python train.py --arch="conformer" --norm="layernorm" --mlp_ratio=2 --subsampling=2 --layers=10 --lr_schedule="linear" --final_lr_fraction=0.01 --warmup_steps=280 --weight_decay=0.2
Rows from block 3 of a small multi-label audio tagger, named by matrix and row number. Rows with one number belong to one neuron. Each number is 128 + 24 x the weight over its row's rms, rounded and kept within 0 to 255. All counts start at 0. Numbers have three digits each.
After each neuron's rows are labels from the 100 clips, of 14976, where the neuron reaches its highest value: "responds to" is what is common among them. Only what is clearly more common there than usual is listed. The data: simulated sounds of rotating machines with and without faults.
# fc1: first MLP up (model.blocks.3.ff1.fc1.weight, 256x128), inputs 0-63
# fc2: first MLP down (model.blocks.3.ff1.fc2.weight, 128x256, transposed), outputs 0-63

fc1.197:144131135174079122156158120120134140115098094125163163125155103150104141136100144112137138110160119149111124097099173136096137131096113149094132133135136084132109163091140106157164116115114136
fc2.197:127108108114174158115096183127127152094122189131139131151084147122144125134123131129153127124133109120076072097166098133134084127115125120094103126100109130141118105138126191127129114169118083
responds to: electric motor; muffled (low-pass)

fc1.135:143154112157151129197129146105128104121090140149138135094125170171123155117132155141087079131114133110115106120154095094145144123128167106144143141085137073067111132134121142132081125123146127
fc2.135:090124096124120125147127099126128090175118130129144184096113141090078137136150122146116149160168125136114130111100160141129134141162105136100082121113132124151114085093106098126134145121142142
responds to: speed: fast; gearbox; rattle; clipping

fc1.233:116088118152112145142120145097208129120161125132078177072062130139147146151140117071153123117119090123103149109167138142097145110097136126139142123115114129146097124132144144160133168132074125
fc2.233:119126108099154139148122123130139155122147148155147085101141105144136126149141113156170127064148112134124133066101117120132163160098108130098115139092141136126164110108114162132147150145082136
responds to: compressor; bearing knock; thin (high-pass)

fc1.126:098122124172159142126109182111163137168141116156080150139113121126114133123123098124102074136098122151125100129148116069116096132150141123127138120124127096092118154088146095129105146142105161
fc2.126:108169119135145108138153086168154160160140145115142118124164072137138113086140129128162108131160203140162070134124083130130126107158142132118151124095097119142149127131138147089133097136118099
responds to: thin (high-pass); bearing knock; grinding

fc1.18:123063132110084175105126171129146132146115131159149113157137151135108137153171112124146159128088135132093121147112107125115198127123144099113162128093111157144133105112120099149156157134127109
fc2.18:169123125140123107155088108143124147086134135116152114112105126180137146151146115144164096131138118132138172151138119087138079152105148137110117153171178121126148110147135133132100144135113137
responds to: quiet level; muffled (low-pass); electric motor

fc1.193:105142092166157129159110091116109182129110100136132156092106104142146107151121128132124108154152130142139152138153136120116115176155125164121082160121123100118134065126155127133105139155089099
fc2.193:151143155137127094117100126104112132142119097155109098197119135105138113112102175113142092106152135123094161136119137112117125141126125139159093148123102078084084166127155133140158137115122153
responds to: text has "room"; text has "reverberant"; muffled (low-pass); pump

fc1.29:120148130099115150105103142137171116125130131109169156144142142107131154110124119115112144104117079094079126115131101147134196120153103131132160075153104148169140099107134099091123129112125134
fc2.29:166137111139127092115097133119101109103116137134113098148107134153120146180120167149145071110150144125126133092156136115116047140103118124121104144122130130084132135162136134141125157140087154
responds to: quiet level; piston engine

fc1.219:107167131117118153112147128137119119196119160130153121123091164141109149133101150106120152121102145145124132110128115109121114142146110149145113105129051146137149115098087098176113144177110141
fc2.219:154081116127129152123131172107134134099140145120167126124127104117137125142126101140075147194143146120155143134130150121134160125121123125126118162125134121127078132137126109126099140119127090
responds to: speed: slow; compressor; rattle

fc1.129:167106115139129117092164093132113127154127108124150151124099111197135115096152173117131137176131113109144143126154134115107082179150135134124115148192141113090158090108146124161166155173137132
fc2.129:165099110109101117122102160141108168110124119160128099146129131120139114096114177127136099136110142141174133149149122119123122086114164129137119171102116081123128174179154127133108101133088124
responds to: speed: slow; conveyor; muffled (low-pass)

fc1.95:118123153147102091135162114134172130136091102144116131126098128124112142120135145123105111118157140146126140162137181133149108149125139131154095124108129133076134113138148126122121193171134160
fc2.95:150113113081118110121140117123123136119135122156106114156153148116142114157129151105093126117097143130157136109141145155131123096105116123152127129131124142091096137113159117113133123092098136
responds to: muffled (low-pass); piston engine

fc1.210:157138138173157140103182150106168109165089101140130132164122123130148147136128123135103118127159147125119119136117178135145098130094171122146128141133107113109178168117155125164176173128112099
fc2.210:133112123120138099165196127114182106153167127096117092085124120139142118143101118094131158143121174125127085137140161138133117125116110131142135122114124124120145158126165104118135117096147117
responds to: piston engine; muffled (low-pass)

fc1.185:117110145169170125136163156116130140165141136104139124107124131153125131127129070103109133129124151104148120110132139170115103124145103109119153093110115125132156135156084113146118142165106123
fc2.185:100141081098159111161130104117162114145158121109143133099136124081148125140155118140179131137159147124129125144091154108126114113137127129084076114107175157133123123121136123141153118131149139
responds to: text has "room"; text has "reverberant"; turbine; clipping

fc1.225:110155128124124136126125092097157126154097119098152146145132152153131143064087148073144128157118169089125153143136137135152138147112119117126125148145108132124135141138071099129068142161135115
fc2.225:126138119130127182103168166134153127105168162125118151157143146112160150153127139117153164117105135131127144141076150120124099145101159129068107140157142139154164149131092127099126105131176136
responds to: speed: slow; turbine; imbalance

fc1.181:098138119114110150091134129116127151184118127171144131183084153136111138138124151077114107154090149116139088103081125087111129154132168119149096126139144104070128145127149157124139125169128134
fc2.181:122099139138141097131116140134164140132116106104133116114152077127162129121124128143198163141148146145123113143081123032119136160129142133136139128088109121150115175105129115097130102112117142
responds to: state: faulty; bearing knock; squeal; text has "thin"

fc1.55:093187159135121119111165121086081149161097145140105147105122135139088134081149127152126137152114150108142135101105133084107167141141118087109132141100130123121154095088124118092123175106071173
fc2.55:106096111145133116108117161143151141127112105106110146158102149153096136127100157107086143158132139105111075116175163133138122123153131123137112165103084159154083135107161130121110117123122139
responds to: piston engine; compressor

fc1.142:144138113132125184097148136092119108127119127169082146138099144132132138128115146032101137123128133148119147145126145117131134103143158068094072159144127082142133128080095100099088145097123135
fc2.142:122126147135120137132164135128158179166159152135110123162141116127151111164097160153127112096170121146136086129126073148129112140127153123143124118102122140093160158131138099115129154128122075
responds to: state: faulty; rattle; speed: slow; electric motor

fc1.158:114102129139109136136126131131128146123095133126126101138076132168085124125163126113111136151133141072159134150093140111133118142121130108143175107136140139116104140100132145171074135085069125
fc2.158:108108132102132118128115107151105114143158147129106135144171153125142145128179136115093078115103132143117088124153137121100129075226135123096152155113154133135096136111187156111113103122109130
responds to: speed: fast; fan; pump

fc1.178:078136135122100144128143120115149131126191107161109192083143167119126127113079133151087137101115125119134155146132151124111148104090148132133128122123121134115168125162149096125089148138114133
fc2.178:121123090121123100124196126112176152138156121142125112110141120164127149134103119090105133090146163138133140133150176133143138124095152117141116158136092126106172132159136132155129142141147150
responds to: piston engine; air leak

fc1.116:119137100144132140131150066120123104143141078196114152127135156140069133110108097138117112113126131132128141148115165107114118137175137140132081150115118135106125128113165133144151146146093200
fc2.116:101115106106122116135176101099128138120118109152125122111169112098160154144153102137089100124094104153150179150135162149132100129101135133182097091139145117104138095113130135129114154176144098
responds to: piston engine; muffled (low-pass)

fc1.23:135098145144098149103114145137141114099118139123174152106109162135117115139093127130095129149156090107164121148125127146146126128111154107147114116169129122135113100111099076171135128145125121
fc2.23:126124093142126174140127183153127135089152151094099105156141128121170131108105148139108144133167113124100071106131112144135125137106129112118181132117084130139117137137138128122119111132153074
responds to: thin (high-pass); turbine; clipping; text has "clipped"

fc1.163:159116109149127110182127105161100115133138097135142104117164096130116155149110118113146139125129099185165125093093103102087127153125115149137128148119145129134133132135125103162157132132143159
fc2.163:121153121109148164135157137065147121133164088138096108164118124100162111152108167118107106112151158122173113135135136117155088116090144128177099124136123100070149140144131163136167129114132120
responds to: electric motor; speed: fast

fc1.166:141126115160142143142121138085135119166087120129099137096101106138136136105114156128107139120085128096110145166134075122129147133102147096135113107137082143065112124120105152124119137078129158
fc2.166:118140128125122178156129137119140101164136120156128154119087129086091110162095137101102150151167141138094140112128118116142135141108097119122058117128140133096150127135089114113161125141142113
responds to: state: faulty; rattle; bearing knock

fc1.169:120114142138125167109129147153166145138145124135148138104115159185131155079133098131138140096133136097100121095091159146105161054120117128127145127101116146124118161135114131129107151131151112
fc2.169:173138103142105126138127144137128125090160138112131084146146106148152106193122144147128089153170126139145115103130132107139083149099123124132099135095164155103151099164142161135114136141100111
responds to: quiet level; muffled (low-pass); electric motor

fc1.212:124114085198164143183144127133154130126095103149143116136141162154135150122163085118131086141111092130154147121120130162132122133093165126093168105091164144132116080135108163155130187143117091
fc2.212:122105145095134166157138113158124091140107146134116112121172116077151116167124192177124148117162098117117106084116115143100124146120108127116109099100129156124128136105158140107131148113074119
responds to: rattle; thin (high-pass); clipping; text has "clipped"

fc1.113:179128142152144131110086137141143128115117128172152108064146128191128148146122104144100114125166132123107160117172126086155146073076084140134135117090096126155138147122104133159120165185133142
fc2.113:140162152127126103135094151122121119080106177149144117152157130101146115139141151194133107143201127134113091103103100136123052161126131136105128088116132165110120128133122124103121137104118132
responds to: speeding up; gearbox

fc1.180:095144135172130142127146092126107145134112096133151127127127121148148124081077121156103119131173128145138120109083150112126106131113134110133156113149111079143133108104085084114082133182158127
fc2.180:104126145155158102122119107156146109156144084104092109148147134084133134137161139126101115147082135107171143182148155125139113083131148127145121115142114154153106151118163155076132095107129153
responds to: state: faulty; muffled (low-pass); gearbox; grinding

fc1.250:078107088085124112167123086146141128157080084149133153123124136109134103173128121071105118107151136115186157114139164165114157134078126116158097154111162113156137136137121144163162121144100165
fc2.250:118119154148133130165125103065153170139129128153137124146142122120128146181149164144152088091099156129158105121146115153145109157142111115139113103115134083076131101156133112111103166123123095
responds to: turbine; gearbox

fc1.138:142113142133088132104176120134137139129101098115129131164102122148100119136120096111124115136166103143124105148084107094090118126156172145126168131149147141111140146110140169160120124142098144
fc2.138:105119127116140117117183144134126164143137153152089155134175123119170128088140156112139105054056159151132145126108145118106163087152151135147121138106094083115159136114160127146144111146154132
responds to: thin (high-pass); bearing knock; machine: pump

fc1.179:158133129115136154110136134167120099136125146150127129116129138170111138070048137052138147117131156119096145126162127159139143148096134107124152106151123115104166108124103088117146143099146141
fc2.179:161144128110123137090119159136095107113145166131163113141111108133149113153162079117108174162090126140166124125114099144126147129120132125091142123147179170135114100166118172095138118106149112
responds to: speed: slow; imbalance; turbine

fc1.220:108102092151105142165149108166151139130162121095123147143095126117099161126135137098119123109101150172127147122090163123106154170154128137150134148150097083159134139091132136134126156136124136
fc2.220:171101111092124162120145170124125149136130141127083144166130142159116134149112143104126107101158101129122078127146091166124124078109138128111124125117119131150112094101102138158115162101099114
responds to: muffled (low-pass); rattle

fc1.131:154125132131132125147153165109142124154141103181108145152115129153146148089140093106129077083065159168135110126153157104119107091136131105108118118154107123112115130119143116164126186109153120
fc2.131:117139132130149105135160101162159134149131154093136163120164119124152139093142120113177160118117148135136099126098100123143147115198140123104103152142139146145188131145119168107122100118166127
responds to: turbine; bearing knock; text has "thin"

fc1.43:166120151129156122074185131126151113128125124186112128154125118140121129149138107122118127125159165131138115118127136120142129081108137127136121149120131124135161129096142117122148122146092156
fc2.43:143127107120137111151162131148132149146168103138107147104187119103174126107109129116161146082085157123140161158129162123147125098093135121148122136152116093127144164129154094166129131138170141
responds to: compressor

fc1.171:123140114102124165151154120093139116143153074119133143101128127135142136159124147104121141118160124132108151108112130146127168085127130093160122113129151118117140124132126157143156111131160118
fc2.171:115105136097160140117108120183164120127096180098117116107136153150147136090129083119124127138093100116130075134163162168128095110152120138140164099135116166182132116129148123111136081135127132
responds to: electric motor; gearbox

fc1.47:114171121123129152131100149070161142134077135109131120141103113145102130165186107148121160120113136122149097099104127112130111135134119121130181116151158138080109110109144145140110132136139109
fc2.47:151157152117110123143140116153109154172164159126155139150151118135161091099131121106115141135099204139142104137120074152142174103169155122112126151138135147122104147162137166109128095086143118
responds to: turbine; speed: fast; imbalance

fc1.73:116087145117151152151106140161098088127143118125102119119121134107109086124120147102158183131140109146135173122087161115134155150118111148184136132140103125119127155103120151129133150140130145
fc2.73:114123118162128177152169123110182181154151094098123138157152128103158110149134168121103110129152157122128065124137088130142092114138145122108115133099170128127140147159131153154143081127122093
responds to: electric motor

fc1.117:117114138169115116136115139085133094102093120156171125115103142191112146105130130082119115155197116113131111090106086145143139144089114155121110113126122099116135149112059125190116135140084138
fc2.117:170126137120161114148066135120118146078124177126145105151103149112154110139139141162118114141159155126086078105165120129140116126144109132101147122111112136122099152176152136107115142126115091
responds to: speeding up; speed: fast

fc1.164:103143139095103138180140102078151153139077128124101145080130138158136173187156106145156168148148121125129122125119153123150130113092116128141149118151159149142139096099115111135136137121169131
fc2.164:104144118148137147121172144135110136174178156111120122129181133106143113077135122101122149133097189116145130150121082157140166109176151127115140138090143136084131137133129155116124076085157139
responds to: gearbox; imbalance

fc1.111:132119122151108175122129142145137101137148106141137139105101135101111135139077131098113188106140130154128126101113147085095148144104077106108108134120109137157165099119114075159085114105158123
fc2.111:125119114094142148109124135105132104099137165135148161110117074121134109165151107144107121114152104119104133136184097138138131124107133129139148153153112108130056130092135142134097166142135080
responds to: state: faulty; rattle; electric motor

fc1.201:110132119145086122168121127125113074098131135125166116145146155110131159151132132106106138093128103129097127146124114151147128089158136125106104127139097159135151132095103125115086135086144146
fc2.201:157133141147146089132081120103111124100098180150141136164105159128120133155119177139128068118134153132102121103147163117121073145125105133105111154130129109099115113135155123126131170137095145
responds to: rattle; electric motor; muffled (low-pass)

fc1.34:093120105145131112128135137128113064156133111146160153101144157136096140119119084123074154118119089136119143150125132125096092146082144126129114095140125156146102119135117125107106133108119146
fc2.34:149143122119111130114140134122128112115131126094103116137079147131103120111091160135095109124120137106121044126115162116113110131136163123132157190131137100122152147121165153136155158103115152
responds to: muffled (low-pass); air leak; machine: piston engine

fc1.159:149145136130084130117136147170118119126135157110141118103112133164137135096086139115106151178118159107115141134123109111162170142102160108118120168159101133146150181134126125104109114147169138
fc2.159:110135137113061168140155165172120148144124138146119152161156141121138153103121151091106131125164145133169101127090084131111128120102166124165120158144106141111089129136115172134134131098088117
responds to: turbine

fc1.167:176116100127131142126140116111149104142144137150094106102075144170137158125146074147138098132128114155152137113105112122144139134115085144157130077102171158086123113104128163131158169187112119
fc2.167:138122129117117164124126131129124108115115142135127142103219096077159116155111144193138137125165114115131151140077103168124082140082137133101145048127140156111135130114145120135131159120126126
responds to: compressor; reverberation; text has "room"; text has "reverberant"

fc1.200:110141118100087154105156150132135140179109113153184173122145147125113151107176100129150161134121103140159150155130134151136156087106127125103127145127150169135171103137108145134171120090091153
fc2.200:137120152164129122141133111135117160155127091122116132119161121211106146121123104138160115136151107121170121138127095148140107136132126131137123116120163125089147088132153141165093173143096131
responds to: compressor

fc1.136:157162119141126142127110119093127110156117106153113110133087154127136149144115109108084090119128166155120095137118138103146090132110144098146121095164139099059123161091140121139156190173140099
fc2.136:111093149078074139124136111165177119139121124108131150127138116098157119107125152109109176145143156140146095122133151140110127124144136120182119138146126134118123163172170095140150064111103122
responds to: electric motor; rattle; text has "clipped"

fc1.234:144126134099101158110135104117090074116095109108132107125185094145097137141118096157178137150154116149149150131110131131152116126094122144150130116125139109157114187133099118113127095141099141
fc2.234:162099166140139107147091185124114136101122053138123132199096121109152136165105124144158131150155076123118120144111121079136123145120135123108126099120142115125101153137118118142126107154146125
responds to: speed: fast; electric motor

fc1.153:146143134121128155094181126099093125137148149169099155143098115187130145153118147045120106114140144136140150165138107102134119123111112103126111132132125106136135124096097117117119149084096139
fc2.153:114130126108119135130169126129143154154151119134121154132168127090170130145133140168140136084128117144162121137110117155131125127127165107133109131154167142102177126137153117147129138117145084
responds to: speed: slow; turbine; rattle; grinding

fc1.57:096105158113100116134099095124110121158114118177125149070138148108140125085131146132134150126122152119138186135117163107148166113100120102145065166127114130100123139119141111104106114121066104
fc2.57:144135138117127133114170140098133135121148125105112100150127130144154154214146130121139089121125143157124109118151140113115052121114096122129121144136181146139147141138149134138147126138127108
responds to: gearbox; turbine

fc1.154:121136143118113154176137125090107136146092108114130153124110156130125135059096124130135135185112116163117127163113151114132117127136122137173134104152103113092122152150145141150121117152150133
fc2.154:108111135113135120102117110106126101137133147102088152109133142107116121143148153100122140112108149130124152125123122159118170076173161132091139154139127122134093120149135129143122119114157159
responds to: gearbox; thin (high-pass)

fc1.235:125130124130088168116084188149178142112138139125154132134135116180137135142102108091105114145144114079122102104155144158078130125102120134124120156084111090168127118120115130166078137178119136
fc2.235:136151107108120136139078139124119085121108157120121097142145142112168113134137116162133093160185139137112107105108126131126063127138127128127160066117106192147117103155125163114162135119127133
responds to: gearbox

fc1.203:107112142104127146126145129119118069121133180110140152114168127129151121105136173079114117140114169144161167167108133140162132139144136134152137142138088081139125127103094111145099139096146108
fc2.203:156128126151115166122154143150114100103150184100139119092203136143163139121158122193117142104140106139121106097104106165130093148115114122091161110114157187191138119120112143128107124102128102
responds to: turbine; speed: slow

fc1.62:093121121153124093138117114096125158137085066115159132148123154146071090132138120155161092143117125091116125169124135135125107111141125105097126154110141124150113150141156134128105139139142149
fc2.62:095155164152113113174123134142149133153130112119128161134131116114120124117118173150101160140152133132103061115103100107132160122142160130113098111089133148115140141149117129133094130110125106
responds to: turbine; rattle; gearbox

fc1.40:104159123112131144179137121094108079168131122100115143103157110106129134168080113088113133110128125143120159133129128174134116129121115120126158110074145094123129136164130139150124126087126137
fc2.40:131120111129122118128120111084131135118186124117122112121128113076137111158179154123153119125138150121180153142126126164124129114120123127141097168119175116138091119172133161130122138111141126
responds to: compressor

fc1.13:091125103100107125171121111089142084123125119139115153143095172138068154127159152163123112117122136128136139128105137169130094119140129133151108117126143135097124091084089103117137135088125138
fc2.13:089120115133116154107166088105113128139156135113114134107144107101127126136126156120132160098123105120136142121103124097125132143100178126109063168103160118087174121125153138161125137129123117
responds to: state: faulty; rattle; air leak

fc1.182:133153130149129109130133119129112099161159144125142124128138125152131142108145134120157110167082148136127112107123138091145152174196100092070106124118143098105133118126099140108148142103168175
fc2.182:133139081112105107139146157154156110132095128130092118132144126121139139092149134118102104108157171125145092121141116141109097108088161121162166137144082153130111158149142145110131153161082141
responds to: text has "room"; text has "reverberant"; piston engine

fc1.59:112126098139117166153138127104141136119094114147124141113108171146136122140122170151131105105153159126139090110110141099146122126135147104127135068112093098051141105125111086157128135110164136
fc2.59:109114111135092122138115071141150117147120091130142179117141125090124136128143127106098157159179137118175154155104151133128143146147140128140090124130154110143098115148117110141144095128123171
responds to: rattle; electric motor; machine: gearbox

fc1.223:154115130098119177112132153079164122127151105118106155143096136168155165154093139115117130154139139120151160132061109133191150111129158133155114078163113091117143146123118126186150127112088112
fc2.223:126138088131137128122130145150133120131160127155131102160134129071169121120133162164119147096095129126088102088155133102135152111108135121129144154100113133123129162127160125101083134131155092
responds to: speed: slow; turbine; compressor

fc1.255:123126102161127109158129129110120173124130103153152139096163114142122094127142088145157109095129129159126167087125151121114118135126088138122146088102125120146118120126092171138157155158106098
fc2.255:084133151145134125147092136141129132157096119140133174148164124104127129125116159152150123134200115116093125098087097111148081122132166132089078056083135143100129104102106127162112174130132154
responds to: grinding; pump; muffled (low-pass); rattle

fc1.99:129146100159090126111154118100102126108099125105199152134128115152115150114137133116108114120174125139123139121113128128092125190148118144139124123133106104114137115103080131166157148097120148
fc2.99:142110084115181133172105137104142150110120148164153094133119124122152138168157122149165096106137152133105090100187113115143126137105113133108150113103095107114107158133139138114127137167091100
responds to: muffled (low-pass); conveyor; piston engine

fc1.66:106135112161102147120137135154156086105146134128169158133084136120114114123082132124072159119165117115131124112127130137109130156095128106103096131148127126142133114138099086124109128111153125
fc2.66:156154092072130118134155093105139126091141146141131131112087090146132111140144106085126140086116138119119153145173095140147164124146149114156167157172087086139113158123097150149133154146128119
responds to: rattle; gearbox; muffled (low-pass)

fc1.87:143074134149114157142148123155157109157103094144127125097129166175146126122097133112149105127081176110144119130122121132149143136047142141166165118133091131116144150120138139160141138089082123
fc2.87:180121151166121079138141106108108111132168114095119102133116148166120115104151153095119143131080132131145091166150141144122117111187140119129131161149144097147123148175166143123123067086139159
responds to: turbine

fc1.151:138113138133128189153110132156120126117112094131146164131118134169103142106143116130092139149134123120106103115103127133120166154135139053135135134085124104137152134112125144162116117136133118
fc2.151:140114137127111129095126114153106107114119150105075109105162144142173142139111159098100063131141108113148153147130123128122067107109155137166152114112134135093168152129136173163146152138094126
responds to: quiet level; thin (high-pass); pump

fc1.175:123154108108122149128112156122116143146110126168142133116130139131096140110099185141092126127084169118102189154122156096104118155070087141124152143052116114082123109108127138117081167174117164
fc2.175:120134112110128153134150163121167163123147114134132155112127123160117123141129088122074162128132128145102111102130133149142158163135131131127144107112134168142145128123126142147129128109178123
responds to: conveyor; muffled (low-pass)

fc1.160:127130121090126166109121138139127138171130159120135151121134171106133154103122131079145147097106095114070153131140128166122161121145120118160167094148096131151116098115125099114116114135108104
fc2.160:116138142151123099117098110101106137119117123158136119150153125123120125162118158145159086092157125133150150102149091130124088151113140132102093146124169123084142106168132125133129167143122159
responds to: quiet level; compressor

fc1.69:086107110123107132157100083116122145166142094151124123166147121119112111146118166137115141082098123157113119113082158121136177143137125096122158135116178091101131156110147149151141138084113123
fc2.69:116105148158125096103083118173127180120116141146132162136168120101144155156146147147154137135169147120166167164111120107118094125128144126103107142100156151111114086125132095126092109138117124
responds to: muffled (low-pass); piston engine

fc1.122:114187124139121124108153086141124142136082136123150159181144132104099127125145122137122142085094121144105113115145129088111131145126121123138104112096144162086155130102112125079145150088141157
fc2.122:111111119143109124142075145147146094107087160165121100131133132105115128165162179171105122122165161114121134092164114108107098102120102119121141166089104129135081134176138144082122122147104126
responds to: piston engine; rattle; grinding

fc1.114:110103124193168100140123131100138129141108086135184124139161142127086158130119099136153109156139106131123157147121151145119116126099123134077125091100117134141148116141116145164115173138117122
fc2.114:129149127127126199134174158140156125152090149094108145102150140140134138121102157124117142146185110125107072104109127126127107122117158132112100089106134187108169116119135111159139164090112127
responds to: state: faulty; rattle; air leak

fc1.94:110116135131141110144120131120175137125122143147128104128116195148118147089108126133088094113095096099127119137173106089101130138154171144149113159125152068134135129115114084126088168111168116
fc2.94:136108122093101114139106096109124086128127101109155141146119150092138107150136139136157153128123117109124151120117174131130134142147120124097097128138139142118121129139140134113151082109119155
responds to: gearbox; speed: fast

fc1.19:143114113132131118092132169122142099126126113128179096150125136134131186128129141144156106176123114109110143092119128121145153135149095096140131116124125064141111129126108050152121141110107142
fc2.19:183132105130134073143130154105085078108166079116142093113085162127111114162130136160142147153133126130152108109135164124136138120138063120116101148115138121133122110140123145140141090137123104
responds to: speed: fast; gearbox; electric motor

fc1.246:110118116127147103158098122139139121116064132132100151094133132117133161147098104129143103122125110127102152155151128111112156096151146123180092109117142095107125108154120157125137128159139187
fc2.246:103108097106127090138103068138144133149133109142132123118133126101113126147168113118152140106113152141182140130112163175112172132176103138127137125119122119157104118120141149130157132138084149
responds to: gearbox

fc1.149:097119113170129116149150104146136109124098098104150138078074096129119131105085127112120154130105137124101203144112119131128199171088154108126128137137123095113159135155117103136071137145141143
fc2.149:139119173150122190115136174142152163147148109111105143149119129156123132094129126086111135170158139119134102154150100108163137122074120125140113121121124147165125142157115148143126082143156089
responds to: muffled (low-pass)

fc1.50:108101161122124136117094102164116111098116111132147116123171145138118132112128135137119128145158108124147154151134137105133088131115142149199156125135114113125153195133105139135161140127152145
fc2.50:140124132138110137156104145135121116069132124114092107187134144130156150181117182110088096147148105106150139142131115136131127118101144126125136114120151111152113158145120160103128132124130101
responds to: speed: fast; electric motor

fc1.70:126144140115072133111148126129128145148049099122160187124139119164123186110118101140161136122157087101117137084069140123114152129149116156127117125158125123109154123111102137143145129116143140
fc2.70:087095129141131161126114135099115157130122093144105143166156137142108149137118142131186146091133079131134099100121128148128168139099143127132109135100124117111114109096162147190112135170125137
responds to: piston engine; speed: slow; squeal

fc1.21:118153097183106133137137109089130104166101126133145122163137168150079136127124112129155082138105100122108122148116123143145075130125116135116106125116163143114137139099153122126139180107162154
fc2.21:116097179115125152091116155130102150121123185123126121152124140067142123124096204174122123133158107101104127113113105130090115135127147129125105135103146116123135123150121091117130139116102104
responds to: conveyor; rattle; air leak

fc1.226:117153116139146128088106164163149165118107112136146119117145118164076134102150149133120155132138058120093143098128103160151182129151173148118140150135156121128155142116138156144147119131130117
fc2.226:143119092078124104131102114113088135105128134149128155106138112113111122151153070132152122129095130139161194141129148147129162121126092133125111137120154104123078115148138137130135107133117132
responds to: gearbox; clipping; text has "clipped"; turbine

fc1.83:113143141144090137121215142135143099153123129146131136119147124147138116112130117099114150157145150098130104144134143155116128111079121120106143119092123107105152169208104116112122128125167130
fc2.83:137145153126100121134124173087123136127129124140137157138149135112121138086127143124126105143181126107105137141136121160099098119125169130127109144129133110130135154203139154139139128150142149
responds to: electric motor; speed: slow

fc1.80:081115120149098119160126085094111159142111098155115152058132140121127106114144098148152103149120130144170141122166142154092147163123099136135123125121111048150106110140112153109131133157100123
fc2.80:092111142145141119174109133159121144127119102152113130136163113071129147137120135160111094114127127129084161123147140123145149115095106128124104112090094132124093124097100127111087155143134141
responds to: muffled (low-pass); grinding; thin (high-pass); conveyor

fc1.44:128108128138139109114117109127094118147119131094132135129163131153071140156141120153126134131076124107173110129113115094119115121084111141123105176101166142120137179116131120138105189130162123
fc2.44:134161137128101181127150153111135160162138148122121145133156146132172115122092194118118162137177178142109099100111089138133121136110152124127127106102147144072179122182104111132156127095151112
responds to: rattle; electric motor